{
  "model": "contrastive image-text model",
  "horizontal_flip": false,
  "tokenizer": "word",
  "encoder_kernel_size": 3,
  "encoder_avg_pool_shortcut": true,
  "text_encoder_inner_norm": false,
  "text_encoder_positions": "rope",
  "residual_init": "none",
  "beta2": 0.99,
  "eps": 1e-08,
  "max_precond_dim": 512,
  "one_sided": false,
  "adamw_lr_other_params": 0.00078,
  "max_grad_norm": 1.0,
  "weight_decay": 0.1
}
Rows from block 4 of the text encoder, named by matrix and row number. Rows with one number belong to one attention dimension. Each number is 50 + 10 x the weight over its row's rms, rounded and kept within 0 to 99. All counts start at 0. After the name is the row's rms in percent of the matrix's.
# q: attention query (text_encoder.blocks.4.attn.q.weight, 256x256), inputs 64-127
# k: attention key (text_encoder.blocks.4.attn.k.weight, 256x256), inputs 64-127
q.138 115:56 59 59 55 55 68 36 51 47 54 43 65 50 52 66 44 46 45 48 49 55 61 44 46 45 42 60 31 58 53 74 54 52 53 34 45 57 49 43 53 52 42 56 74 53 41 47 58 51 37 63 50 41 53 48 48 58 56 47 51 38 45 37 67
q.139 087:50 61 40 54 39 57 27 49 54 71 40 40 47 67 35 41 50 41 49 63 60 58 55 27 33 64 42 50 49 51 41 43 58 56 62 54 53 38 58 51 39 39 29 50 46 53 52 60 49 39 60 47 43 53 30 70 58 67 43 49 53 38 40 46
q.140 103:37 45 38 74 60 39 57 44 52 63 62 42 60 59 69 47 47 27 48 65 36 51 49 53 55 48 44 35 53 55 50 64 48 63 49 58 53 37 63 58 47 54 34 73 54 47 47 31 39 34 46 47 47 45 40 59 61 40 53 63 54 61 40 50
q.141 096:45 45 45 47 53 70 47 58 48 47 63 48 54 29 74 65 53 46 54 30 59 56 44 32 49 29 43 51 49 56 47 42 60 42 60 50 55 60 64 45 48 41 38 58 58 45 60 64 35 60 60 56 51 39 42 64 51 45 36 57 65 48 43 47
q.142 101:48 56 34 33 48 58 49 36 52 45 40 61 61 52 52 47 44 54 41 53 70 48 51 59 46 49 56 55 57 38 54 51 41 51 40 44 47 47 56 45 61 56 42 57 49 60 28 46 54 44 40 73 42 49 42 65 26 40 44 57 46 42 50 49
q.143 094:63 41 51 53 53 46 57 60 55 56 45 55 20 39 54 63 47 53 52 49 70 43 42 64 64 56 31 39 41 48 59 54 33 53 42 52 59 61 54 58 50 62 56 46 65 35 46 49 46 53 53 52 52 56 67 30 68 32 51 33 53 37 47 46
q.144 101:56 62 58 43 52 49 58 50 60 58 57 23 56 53 54 47 58 72 56 71 59 38 34 60 60 49 49 38 47 50 41 51 39 57 62 72 59 43 47 36 41 53 58 47 55 41 33 37 34 29 47 37 45 51 46 51 49 46 44 43 42 28 49 47
q.145 085:36 52 43 40 53 51 42 23 32 51 34 61 41 52 40 44 27 45 66 51 48 71 35 48 46 39 39 56 22 48 33 62 58 56 43 41 36 56 52 45 51 55 58 40 44 45 67 42 36 51 31 55 43 58 48 39 56 44 52 40 63 55 40 48
q.146 100:28 54 30 47 55 59 51 65 59 56 45 34 50 46 52 48 36 56 52 35 66 43 38 57 44 46 41 46 51 63 62 54 53 42 41 60 43 49 36 49 67 55 47 65 46 46 51 41 48 77 68 59 34 53 56 62 57 54 47 65 66 64 43 53
q.147 101:30 46 71 56 42 50 54 43 56 46 46 53 49 51 30 45 51 61 61 52 56 49 53 61 51 53 57 49 48 45 42 19 62 52 51 79 44 56 39 41 53 48 31 62 55 58 64 38 45 46 32 38 52 70 48 36 48 32 49 44 57 54 58 42
q.148 093:68 48 28 46 65 48 69 46 51 39 49 53 51 48 73 39 34 57 66 43 53 40 52 47 45 51 42 33 58 47 36 48 43 48 47 51 42 35 74 58 46 67 47 52 71 43 45 48 40 59 43 43 35 52 30 42 56 45 52 60 50 53 58 53
q.149 102:61 56 49 49 48 28 30 39 55 44 46 33 50 59 63 56 33 68 45 55 58 56 49 51 61 59 69 63 43 50 51 54 29 35 52 41 68 47 55 44 43 45 50 51 55 38 55 35 45 61 47 56 51 59 42 45 52 60 61 52 67 52 55 45
q.150 099:54 49 62 45 63 49 59 54 77 29 42 58 39 58 36 42 57 54 50 64 37 50 44 45 52 58 60 56 40 73 60 62 47 48 53 66 52 39 43 48 55 56 58 45 39 50 48 50 66 54 46 64 58 57 50 57 40 54 40 71 46 54 44 53
q.151 099:47 38 42 44 54 46 53 53 36 54 52 38 68 49 54 54 40 45 43 72 56 50 32 43 44 47 61 60 74 49 43 49 65 66 47 62 52 47 75 42 53 50 57 34 45 55 50 45 58 56 55 38 56 50 39 49 54 44 41 56 45 58 44 46
q.152 098:44 46 37 49 64 55 43 66 70 48 61 40 52 49 49 57 37 49 71 47 34 54 60 73 50 47 36 38 46 53 58 43 50 40 52 52 67 50 48 43 62 62 43 49 34 39 48 51 48 53 61 40 30 50 54 38 43 44 41 52 64 26 57 44
q.153 102:42 31 43 62 40 32 53 49 48 48 53 39 70 42 55 62 71 46 30 51 70 40 33 45 29 60 49 54 51 54 55 53 46 46 59 41 49 46 58 63 55 32 42 72 45 73 46 58 47 57 49 50 50 58 55 41 67 55 36 20 46 55 67 47
q.154 107:40 50 41 49 69 51 43 53 45 60 63 59 52 48 57 61 49 63 61 69 47 34 37 47 42 63 70 36 68 65 44 60 48 72 48 61 32 51 53 41 46 52 57 51 56 52 58 32 42 44 53 58 61 46 49 35 40 63 50 33 28 48 60 37
q.155 097:79 43 50 57 40 56 33 30 42 58 50 57 46 34 32 42 51 53 52 65 47 50 32 69 47 43 42 53 61 47 46 56 45 48 62 55 44 51 40 51 58 45 51 58 50 58 43 54 60 61 60 54 66 49 53 53 72 54 40 54 21 50 31 59
q.156 106:46 52 46 54 45 71 54 47 48 64 50 35 50 37 46 62 54 51 62 61 53 48 55 52 45 33 44 40 49 51 58 50 30 52 54 53 53 33 48 45 71 56 45 56 67 54 65 42 38 43 38 55 50 39 56 64 45 51 55 56 64 46 42 51
q.157 089:57 53 25 48 45 54 48 51 46 50 36 46 48 64 53 55 44 48 47 68 50 56 54 66 52 59 51 60 53 54 41 55 51 56 25 49 60 45 38 41 50 37 34 42 57 54 40 51 44 41 41 73 44 48 49 51 42 52 41 61 46 58 51 65
q.158 108:46 44 47 38 46 54 56 64 47 60 49 47 57 44 37 58 51 37 42 36 48 51 70 70 39 46 49 52 47 44 51 55 52 41 33 55 44 50 19 42 53 62 41 38 50 56 51 71 60 60 55 55 69 69 58 68 52 67 41 43 59 64 51 57
q.159 100:50 51 47 51 56 56 61 51 61 38 49 58 64 43 45 47 50 61 58 78 68 53 36 52 38 65 57 64 49 44 49 55 59 63 36 44 45 58 36 39 37 47 57 57 49 41 46 42 55 57 43 53 51 54 43 49 46 54 50 54 53 62 29 52
q.160 119:67 35 56 43 70 59 50 39 64 68 60 61 53 35 54 51 29 61 58 31 47 46 62 57 41 45 55 63 57 44 45 50 55 56 67 65 49 52 40 64 65 57 45 48 53 46 48 52 47 39 31 39 49 60 41 46 57 46 32 61 38 37 48 47
q.161 107:43 40 41 24 60 58 57 68 49 54 51 60 35 67 46 52 67 48 38 47 51 55 52 66 65 41 62 49 69 54 44 45 42 43 57 45 36 59 46 24 39 44 49 51 41 58 45 48 43 54 58 49 61 48 52 41 57 42 48 53 69 69 40 53
q.162 098:45 52 59 58 48 51 69 61 45 62 40 36 64 48 45 44 65 34 48 61 48 55 37 45 55 47 44 63 38 36 65 57 55 45 49 51 53 39 50 49 36 57 61 45 43 62 53 54 41 54 55 42 39 58 48 50 44 55 49 52 35 46 54 34
q.163 109:43 47 44 53 34 40 41 51 56 54 59 54 50 44 62 41 40 34 71 52 56 24 48 55 71 60 43 48 51 77 40 42 47 44 54 52 48 51 29 39 52 61 65 59 49 55 33 49 48 59 60 46 57 29 43 79 64 63 54 43 68 52 60 61
q.164 102:60 48 43 42 47 50 49 59 50 48 50 36 56 40 71 59 45 40 64 61 45 51 66 62 50 45 46 40 57 44 48 42 52 62 48 55 54 61 52 56 64 51 51 61 49 50 53 57 49 53 38 39 56 61 51 65 54 56 43 65 61 60 48 34
q.165 116:44 45 58 66 51 29 55 52 44 71 39 54 44 64 51 49 47 52 35 67 58 49 45 47 41 60 62 47 47 58 34 50 62 39 33 53 48 52 57 51 49 63 47 57 58 28 39 36 37 53 68 63 42 59 37 45 46 52 38 50 37 53 62 45
q.166 103:48 54 56 42 53 63 56 61 47 36 57 53 57 43 54 53 55 53 41 36 62 43 53 56 52 30 58 75 45 43 40 39 47 63 58 57 55 70 68 40 54 39 46 47 49 62 54 59 51 49 80 50 57 70 44 64 51 61 54 38 51 31 43 54
q.167 097:44 39 41 57 43 49 43 66 63 49 49 44 44 40 52 46 51 50 39 47 62 56 45 53 45 46 45 58 57 50 20 53 26 54 62 53 42 56 68 40 50 59 43 52 53 51 59 51 61 39 51 46 48 43 54 54 54 68 57 40 29 42 43 32
q.168 106:55 50 58 31 48 45 40 57 63 49 33 41 72 48 51 65 60 45 37 46 71 41 48 45 40 47 57 68 79 41 53 40 50 53 50 48 56 54 59 44 46 54 58 45 36 62 43 47 37 54 52 55 61 57 38 38 56 42 43 33 48 61 58 36
q.169 103:45 47 49 41 51 57 45 46 57 46 59 35 37 60 64 52 52 68 54 48 67 61 56 50 59 30 44 51 41 46 36 54 58 56 29 46 54 38 36 40 68 58 53 27 46 27 55 41 48 47 48 78 55 58 45 65 34 59 67 68 67 61 42 56
q.170 093:58 45 48 43 53 55 32 54 40 59 58 40 50 53 54 50 51 53 36 36 55 66 48 54 60 53 54 54 47 68 55 29 52 49 54 45 41 65 61 45 56 63 43 48 48 69 32 69 56 57 55 42 74 61 18 55 53 45 47 42 50 59 57 61
q.171 104:42 57 54 57 52 71 42 42 63 40 37 82 47 46 33 56 48 54 31 48 59 43 48 52 57 46 28 43 48 55 32 57 39 40 50 48 48 51 64 34 53 35 65 46 42 43 32 63 33 60 58 57 64 43 45 47 48 51 41 46 50 37 57 52
q.172 111:41 65 48 62 50 47 64 39 55 59 56 55 41 50 35 75 32 30 53 41 43 48 66 65 59 45 51 45 54 38 55 53 40 51 57 50 33 34 52 55 36 66 48 44 39 74 56 38 59 49 39 31 46 60 50 56 47 52 51 56 63 59 44 48
q.173 095:28 41 48 36 55 47 40 51 55 57 62 43 36 41 63 47 58 52 45 45 41 55 49 58 55 41 60 55 43 47 47 64 59 55 54 62 65 51 74 59 52 45 51 28 55 51 50 33 40 63 41 58 53 61 62 66 66 33 44 46 49 67 46 55
q.174 101:49 39 60 46 60 64 49 53 49 44 43 40 48 48 51 45 42 40 29 45 57 43 42 52 42 50 54 47 33 53 38 43 22 54 68 39 64 45 60 45 64 47 55 50 48 42 63 48 76 62 33 48 41 48 35 58 62 53 64 63 44 50 41 51
q.175 098:42 64 61 46 34 67 42 73 50 49 53 23 47 53 50 67 49 32 62 37 39 50 60 57 39 62 40 47 44 52 46 38 35 47 55 45 56 61 47 53 45 50 26 62 45 62 58 51 55 51 38 53 64 52 31 56 63 25 53 51 58 40 36 47
q.176 097:46 44 48 34 66 32 44 45 63 62 62 35 60 61 46 55 41 55 63 56 50 41 46 42 27 51 33 47 47 61 46 67 48 61 54 47 33 46 62 61 63 50 62 57 43 49 43 50 33 59 50 60 57 42 39 37 26 46 55 43 60 53 51 46
q.177 098:42 45 37 45 43 36 43 38 51 54 59 56 54 46 36 56 70 67 57 47 47 41 76 68 39 63 51 69 42 36 37 44 59 68 43 37 59 78 65 46 57 44 57 49 53 48 61 39 54 62 48 54 55 63 42 40 41 58 46 36 59 52 59 39
q.178 096:32 54 70 53 54 41 55 45 37 62 51 60 53 51 27 46 41 69 42 43 59 38 53 58 43 48 50 48 45 36 40 52 40 45 51 45 44 54 37 47 39 62 56 38 60 61 63 35 44 47 36 57 40 54 46 41 38 65 57 48 56 69 42 29
q.179 103:48 61 49 66 43 50 52 37 47 59 38 37 45 63 30 54 47 62 48 41 37 51 50 61 53 50 54 39 53 49 51 65 57 62 49 49 40 47 54 56 68 40 44 56 41 41 44 36 53 53 53 50 48 41 47 32 45 54 34 61 34 53 58 50
q.180 091:48 50 40 45 55 43 31 52 55 54 57 51 36 55 57 55 42 46 41 62 68 38 43 58 45 45 61 26 50 51 50 59 52 53 57 50 52 44 33 36 44 50 55 53 49 49 58 33 61 41 44 48 42 36 59 66 58 68 64 49 61 44 48 59
q.181 107:74 60 42 63 63 29 36 59 50 41 42 31 51 54 51 45 52 53 47 53 51 49 66 47 43 45 50 48 48 64 40 59 55 46 46 64 61 63 49 50 37 45 27 45 53 33 57 48 62 34 48 65 63 39 61 62 44 69 45 59 48 55 54 57
q.182 092:57 41 54 49 35 51 45 60 44 39 50 48 47 53 34 56 58 36 52 46 36 49 38 63 45 47 34 38 42 66 67 67 52 33 35 41 66 49 64 52 52 49 50 61 47 61 48 51 47 38 65 54 39 56 53 60 63 39 54 51 63 52 68 45
q.183 098:31 49 52 58 61 48 48 60 55 47 49 42 57 23 56 29 61 17 60 59 50 37 41 63 46 64 63 39 40 46 44 54 51 40 52 37 40 50 49 43 43 56 64 54 66 54 64 41 60 29 68 54 42 45 39 48 67 52 49 40 51 51 37 52
q.184 090:58 62 35 51 63 52 41 59 58 48 31 57 56 47 37 53 55 70 37 47 58 37 44 28 43 65 63 60 60 52 37 52 48 57 60 46 49 39 58 64 60 60 44 47 55 41 35 55 50 35 53 35 49 57 53 50 54 55 27 47 47 34 56 37
q.185 098:56 60 59 42 50 61 48 57 42 57 45 61 55 53 45 51 55 31 47 58 58 38 44 46 62 60 65 55 45 49 54 31 60 71 44 55 54 49 64 37 51 49 46 49 53 60 48 53 45 46 47 42 47 57 48 51 62 61 62 56 49 42 34 45
q.186 095:75 54 56 45 42 62 45 63 64 60 55 40 54 50 50 37 66 43 32 57 45 45 39 31 41 52 49 53 44 29 58 38 51 37 43 39 70 44 43 28 53 44 64 49 46 66 47 24 33 60 58 27 56 46 49 32 52 47 63 69 46 71 63 48
q.187 098:30 42 49 42 49 50 36 34 47 73 49 37 51 32 44 35 45 48 60 54 25 53 50 58 69 44 52 41 57 42 43 43 37 42 38 50 38 46 64 49 73 48 52 52 39 49 46 55 49 51 37 66 55 30 36 51 59 55 40 43 53 56 54 44
q.188 096:37 54 36 56 43 62 48 54 49 52 44 45 63 53 59 27 38 41 61 54 49 45 52 51 29 46 57 51 59 46 52 55 64 49 52 47 21 52 51 38 44 54 21 45 52 38 58 32 61 59 58 49 34 43 63 61 34 45 56 44 70 41 45 49
q.189 102:46 32 51 58 45 47 54 43 62 61 49 43 41 53 51 43 41 32 59 34 47 42 51 42 46 32 43 46 50 49 65 43 39 54 46 41 57 41 55 50 38 54 71 50 48 44 56 33 60 57 28 43 34 51 51 70 61 63 46 63 61 43 53 61
k.138 106:57 75 47 46 55 51 53 44 49 48 49 49 46 46 65 64 43 46 50 67 49 42 52 54 42 50 73 66 61 54 41 69 46 56 54 47 42 50 49 51 50 49 48 55 34 54 51 52 60 40 44 35 26 61 53 57 42 61 59 67 49 60 47 57
k.139 107:51 47 66 43 48 50 50 66 47 44 64 39 62 56 67 51 65 55 49 62 57 60 70 49 42 60 60 42 27 60 43 45 52 65 57 78 52 58 59 38 34 44 43 51 54 48 22 52 43 37 50 52 50 64 53 58 56 51 55 50 49 51 42 58
k.140 112:58 58 51 58 57 53 39 48 36 56 55 64 46 36 55 54 43 47 61 52 55 53 46 46 61 46 46 39 48 33 52 30 43 45 47 51 58 57 51 75 33 43 41 76 45 51 57 56 38 38 23 40 50 55 47 50 44 48 50 52 66 61 59 60
k.141 098:65 42 46 45 59 47 49 59 51 47 32 46 52 52 55 32 37 56 60 54 38 54 52 46 65 62 66 67 34 34 60 43 53 55 59 43 54 55 50 38 36 50 50 54 57 51 45 44 44 55 47 50 59 54 36 54 40 58 53 55 29 59 47 31
k.142 112:63 63 49 50 49 42 67 53 45 47 68 48 25 55 41 28 68 63 49 29 39 41 45 44 56 35 40 66 44 56 35 46 47 48 29 37 39 40 61 42 49 56 55 52 45 50 46 41 52 46 54 62 49 38 64 44 28 37 62 49 41 42 51 41
k.143 107:40 45 64 53 56 59 51 58 33 38 51 35 57 62 53 31 43 60 55 42 50 49 34 47 25 41 65 62 40 65 47 40 49 44 44 41 70 46 43 48 56 48 39 38 48 70 47 45 41 47 49 53 40 47 28 58 45 52 33 47 68 53 40 59
k.144 107:45 59 63 66 63 41 51 51 42 45 46 35 66 39 56 42 47 53 73 45 59 61 39 54 63 36 48 20 50 32 46 58 57 40 44 43 32 60 71 60 54 39 71 55 53 58 49 46 48 55 52 40 56 45 52 34 38 46 59 41 57 66 40 30
k.145 090:60 57 55 52 50 33 63 47 53 46 33 58 49 63 57 36 53 49 47 55 46 50 36 33 56 45 65 38 40 38 47 56 47 44 61 56 40 41 47 70 44 65 36 47 51 34 41 44 58 50 48 36 46 57 55 68 48 50 57 60 46 44 45 47
k.146 103:35 57 41 45 58 57 37 52 58 60 65 55 48 58 49 64 49 69 58 57 64 46 50 51 53 41 32 58 38 67 41 49 66 42 51 57 53 54 46 57 58 43 45 54 56 48 48 52 55 60 43 46 45 44 37 68 44 64 47 60 42 64 56 49
k.147 104:58 43 72 33 56 40 46 51 57 36 39 53 49 54 49 29 46 54 20 45 50 51 49 48 29 37 49 44 49 46 56 44 66 51 53 55 43 44 64 59 61 52 66 37 51 66 58 48 44 48 47 51 50 46 47 49 26 57 58 58 67 50 60 42
k.148 101:59 60 46 51 58 45 46 47 56 48 44 41 54 34 48 57 64 40 52 53 34 48 64 55 45 35 49 50 58 41 46 57 58 63 31 51 39 45 45 56 46 40 71 35 45 77 39 41 54 54 42 48 42 58 61 40 62 65 52 76 63 44 28 51
k.149 095:36 53 68 44 57 44 32 51 48 35 53 56 61 52 41 48 62 45 63 71 38 47 43 51 53 46 38 44 48 41 42 36 57 49 48 53 59 59 66 53 43 48 46 46 68 45 48 51 43 49 42 51 55 45 57 48 61 45 56 44 35 36 48 27
k.150 112:54 46 52 46 51 39 45 53 47 49 51 62 62 53 45 67 54 51 37 58 61 31 50 47 53 55 64 68 39 67 42 57 38 66 40 56 46 57 53 28 46 21 50 42 41 48 58 59 54 57 42 58 32 58 45 58 60 52 43 65 58 57 59 69
k.151 099:59 50 48 34 57 43 68 60 55 45 45 67 49 53 44 28 55 66 54 58 36 59 73 50 51 46 54 58 49 49 45 49 44 45 51 48 59 67 65 52 40 60 71 58 44 52 33 46 68 52 52 57 71 47 70 46 43 38 43 56 48 57 55 46
k.152 097:56 44 62 53 49 67 48 59 54 38 60 58 54 52 43 20 40 52 58 56 43 47 38 67 47 50 55 55 53 48 54 58 52 52 46 50 57 38 33 50 56 47 46 56 54 57 22 44 51 79 40 43 56 70 58 45 67 44 48 50 45 51 45 25
k.153 101:59 44 41 51 45 64 65 69 45 42 48 57 42 37 54 46 43 59 60 63 37 59 30 39 45 49 55 37 58 39 53 52 50 41 54 51 38 56 51 70 50 26 52 62 76 55 44 38 53 49 56 51 77 42 48 42 58 37 36 39 53 39 49 56
k.154 102:46 52 50 43 54 35 49 37 35 75 51 41 47 58 33 71 46 30 59 65 47 66 44 57 52 55 51 57 52 52 36 52 34 54 64 64 50 42 42 41 49 47 39 41 40 50 47 49 41 51 44 54 68 56 59 45 39 33 53 46 43 42 57 64
k.155 093:45 50 37 57 35 49 45 58 48 34 58 40 48 45 54 64 78 42 46 53 22 51 45 56 39 46 54 45 45 60 51 36 57 42 58 54 53 62 44 45 42 57 53 40 71 50 56 55 37 53 65 80 46 66 69 46 61 49 68 21 55 73 49 51
k.156 095:41 64 42 58 45 51 53 43 69 61 56 19 52 70 48 36 43 51 51 43 56 43 38 51 58 47 50 57 69 64 24 64 54 59 53 54 48 52 44 51 45 44 37 47 41 37 44 43 54 53 61 41 65 26 45 49 49 53 57 59 47 45 47 55
k.157 089:52 52 41 41 68 44 39 50 43 61 61 45 44 56 38 39 48 40 70 50 48 67 40 43 43 44 62 50 50 47 46 53 52 36 43 61 37 50 51 42 52 43 38 51 56 51 43 40 47 44 42 34 43 53 43 47 62 43 41 50 55 53 47 44
k.158 098:39 52 44 40 63 41 35 67 53 57 48 42 58 62 47 62 54 56 47 39 50 45 50 49 46 49 64 51 45 63 61 51 33 48 49 49 53 39 40 55 49 39 44 47 43 39 38 54 47 55 64 47 39 50 44 48 59 66 40 51 42 51 58 49
k.159 101:44 59 51 49 51 42 41 48 50 57 58 45 61 56 48 51 43 51 54 65 39 59 44 49 68 47 61 57 50 62 44 33 35 63 57 48 39 51 49 39 45 53 52 43 56 39 63 30 41 56 65 68 52 61 47 54 53 57 41 46 72 52 33 57
k.160 108:60 53 46 48 38 60 51 48 61 64 53 58 37 67 62 53 52 55 54 69 37 40 58 43 57 50 22 35 37 31 50 50 51 38 47 43 49 36 51 32 50 64 54 62 48 48 48 45 51 42 45 48 43 55 77 61 39 27 61 67 47 54 45 57
k.161 100:43 40 54 40 56 51 50 65 49 49 69 60 75 59 36 37 55 58 41 57 62 54 53 47 42 51 62 67 43 64 59 53 46 50 58 56 47 25 55 32 52 44 52 39 49 60 49 45 53 55 50 55 53 48 41 32 49 62 58 53 73 50 61 60
k.162 106:58 45 50 71 61 56 56 43 32 49 50 60 59 45 37 37 56 47 42 58 38 58 47 43 61 51 35 35 40 44 50 54 44 42 41 65 52 57 60 49 50 37 43 35 46 36 51 57 34 49 64 46 54 36 49 54 43 45 45 53 63 50 58 52
k.163 100:50 49 60 65 53 64 55 35 59 57 57 59 38 45 60 57 44 51 60 63 49 41 47 51 53 46 54 45 71 51 29 51 55 44 53 47 44 40 52 30 67 46 49 58 38 55 56 56 44 44 39 51 29 37 58 59 56 62 47 50 43 43 44 54
k.164 102:62 37 49 38 29 59 45 51 40 54 67 49 38 51 57 36 44 57 29 52 57 47 60 44 37 51 51 62 38 68 51 47 35 47 53 49 48 60 48 33 38 60 58 43 49 40 33 49 34 42 65 48 43 48 64 63 41 41 53 52 59 64 46 56
k.165 111:51 56 51 36 50 37 56 39 60 64 52 58 57 61 63 26 47 48 70 64 75 54 28 35 48 47 51 34 53 42 29 54 44 44 47 59 54 62 67 69 56 66 51 41 56 43 46 56 45 46 47 43 36 43 36 43 54 53 52 26 35 37 55 54
k.166 105:56 50 51 36 63 22 59 38 56 56 45 52 46 47 47 57 66 58 51 58 56 27 52 55 50 59 67 50 27 45 46 48 42 58 46 54 48 57 56 70 36 30 38 76 39 46 43 67 46 62 65 66 69 65 37 49 48 54 35 46 34 63 41 58
k.167 094:44 41 45 42 47 55 55 44 73 36 45 47 44 60 34 59 19 44 67 47 46 49 44 38 52 57 49 40 71 38 44 58 54 45 63 52 45 65 68 47 49 57 55 62 56 28 60 53 49 57 41 41 44 36 41 30 53 50 44 47 49 34 50 71
k.168 099:67 48 52 60 59 43 48 64 54 60 55 39 36 43 37 45 31 64 51 52 52 42 58 46 29 51 57 35 49 53 45 59 53 44 42 52 59 53 47 49 46 64 45 48 44 57 60 64 41 40 46 46 58 43 59 63 39 27 39 36 29 45 45 51
k.169 095:52 62 60 28 51 47 52 51 57 42 44 55 55 48 50 45 36 39 67 55 71 56 40 49 56 46 40 52 42 49 41 47 52 65 29 57 41 52 53 47 44 59 48 39 56 57 53 50 44 44 69 44 37 48 59 55 38 53 47 48 41 44 47 47
k.170 099:64 42 75 28 33 44 49 54 54 56 49 61 33 50 63 52 33 45 35 41 54 35 52 39 32 67 65 49 51 46 44 50 49 55 58 36 59 53 64 59 36 37 64 38 55 35 49 57 65 55 61 58 45 49 44 62 49 43 62 31 39 48 33 26
k.171 115:36 48 43 65 53 35 43 60 38 48 53 36 40 53 38 46 52 50 58 53 47 47 69 48 55 46 51 60 63 41 55 33 36 47 46 41 43 55 64 50 57 43 49 78 52 43 51 52 53 53 59 37 43 44 37 41 50 52 53 50 51 63 42 43
k.172 108:32 55 27 65 62 47 36 47 62 50 50 40 60 50 51 68 56 48 49 48 41 50 63 72 47 54 51 57 59 51 56 49 49 27 43 49 47 55 49 43 58 42 59 49 55 33 32 49 53 51 38 44 62 58 57 50 64 29 47 50 62 61 45 54
k.173 108:52 62 63 59 36 49 42 70 55 46 40 55 66 51 49 52 35 48 47 41 49 67 39 67 50 36 46 58 47 63 50 60 50 43 62 51 54 50 41 51 51 46 63 51 44 41 37 51 52 58 65 57 52 38 48 38 28 64 47 69 38 39 59 44
k.174 103:45 57 47 50 64 50 43 45 51 48 45 63 40 56 53 57 55 23 60 66 49 57 52 53 44 40 58 45 53 59 60 38 48 31 55 48 40 44 50 49 40 50 49 53 47 55 49 55 55 47 47 27 57 57 41 45 53 34 63 38 61 39 51 43
k.175 093:53 61 59 46 57 43 54 57 73 36 39 31 64 47 45 55 41 42 38 42 57 45 56 65 52 58 64 42 49 42 52 54 54 76 46 61 50 63 45 49 47 60 54 48 62 44 45 36 50 51 50 48 48 56 49 48 50 39 42 36 37 34 26 34
k.176 091:47 37 54 51 34 56 56 61 49 52 45 58 43 43 37 52 51 65 39 54 48 49 43 69 39 49 39 55 54 57 44 49 31 55 40 52 63 51 35 31 50 63 53 44 37 57 61 37 58 48 49 43 44 36 39 55 43 27 55 31 35 54 41 53
k.177 093:58 46 55 40 56 44 36 68 26 55 33 55 55 57 71 41 54 51 33 44 52 52 41 43 69 49 64 57 64 47 26 40 61 63 47 51 44 56 54 45 43 60 50 52 50 42 36 42 67 48 51 38 54 55 42 45 49 60 50 50 60 50 54 56
k.178 099:44 45 42 41 50 51 48 50 56 43 55 62 65 48 44 53 54 57 68 82 38 52 54 64 53 51 60 50 66 51 45 58 48 71 43 58 50 63 70 40 55 35 52 61 72 31 71 47 40 58 45 44 46 54 78 12 43 52 54 50 64 50 53 57
k.179 102:51 45 56 46 36 50 42 34 42 47 33 50 49 54 54 60 46 52 72 38 53 52 31 40 37 47 65 60 64 64 64 62 56 30 54 42 48 58 61 57 42 56 47 24 56 58 50 50 55 41 43 49 51 69 52 62 57 52 61 61 53 63 59 59
k.180 096:61 49 37 48 30 50 43 53 42 44 56 45 45 34 59 34 38 57 70 71 48 64 57 55 56 45 59 29 44 57 50 48 39 57 50 44 42 42 27 58 42 16 63 40 51 46 40 39 55 45 57 52 45 47 55 64 63 56 49 42 49 32 61 39
k.181 096:61 41 55 59 47 48 54 65 33 61 49 49 37 44 60 42 60 60 54 27 52 48 55 32 58 40 48 56 61 56 59 53 58 40 23 56 36 50 69 50 55 37 49 59 49 52 40 57 54 57 55 61 54 32 56 50 66 31 55 59 29 31 56 44
k.182 098:37 35 53 30 48 64 43 40 58 46 54 49 54 53 58 49 39 33 58 50 54 50 21 52 46 52 40 47 49 55 59 60 50 54 58 54 57 49 27 44 44 72 48 45 39 64 54 57 52 55 68 59 46 38 55 72 41 37 41 54 45 26 51 29
k.183 102:59 36 56 44 55 55 45 34 46 38 67 49 62 42 53 47 36 51 52 39 60 46 41 48 44 51 67 40 38 54 47 52 50 67 53 52 60 57 47 54 48 54 47 59 54 45 42 59 49 51 48 47 63 51 48 32 48 28 51 54 45 52 52 70
k.184 096:38 40 48 43 59 61 62 58 64 43 47 56 43 47 41 49 64 44 49 43 41 44 43 52 46 56 47 68 42 57 60 61 57 42 32 41 41 43 44 46 31 40 67 39 54 48 43 57 32 60 49 46 33 38 57 64 41 35 45 57 64 47 49 33
k.185 094:52 36 38 37 48 30 76 48 32 48 43 65 47 60 49 66 55 59 36 47 34 64 55 45 57 68 36 68 56 68 51 61 46 43 61 50 45 59 56 55 60 37 48 56 66 47 35 37 53 56 46 36 55 43 34 53 55 50 40 76 57 60 35 59
k.186 096:36 59 59 46 58 49 45 50 33 41 41 46 48 53 44 47 39 40 63 64 75 42 48 70 53 45 51 43 46 20 43 34 57 52 80 45 61 61 70 53 49 46 49 40 52 46 51 51 61 47 43 57 47 41 56 61 67 51 58 57 60 57 65 59
k.187 096:44 38 33 45 38 55 77 62 55 49 44 58 50 45 46 51 37 60 46 51 51 56 47 52 54 51 66 49 56 69 42 50 23 39 41 47 55 53 41 32 62 56 54 43 47 38 54 33 58 51 68 62 64 63 41 44 60 48 52 47 51 33 63 71
k.188 090:55 51 65 43 46 50 62 44 39 29 63 61 59 46 52 48 59 50 58 64 50 56 45 49 65 71 77 55 45 50 55 64 28 37 59 33 46 33 41 59 50 41 53 55 39 55 33 69 57 73 30 56 40 54 32 54 51 64 36 53 40 53 55 45
k.189 105:52 49 38 61 49 60 51 63 72 52 43 51 51 70 49 41 47 42 55 49 55 62 66 48 54 52 44 52 52 51 43 36 66 37 50 37 49 47 57 52 50 52 50 46 44 58 46 35 59 50 39 30 52 24 55 35 48 33 59 67 50 62 47 47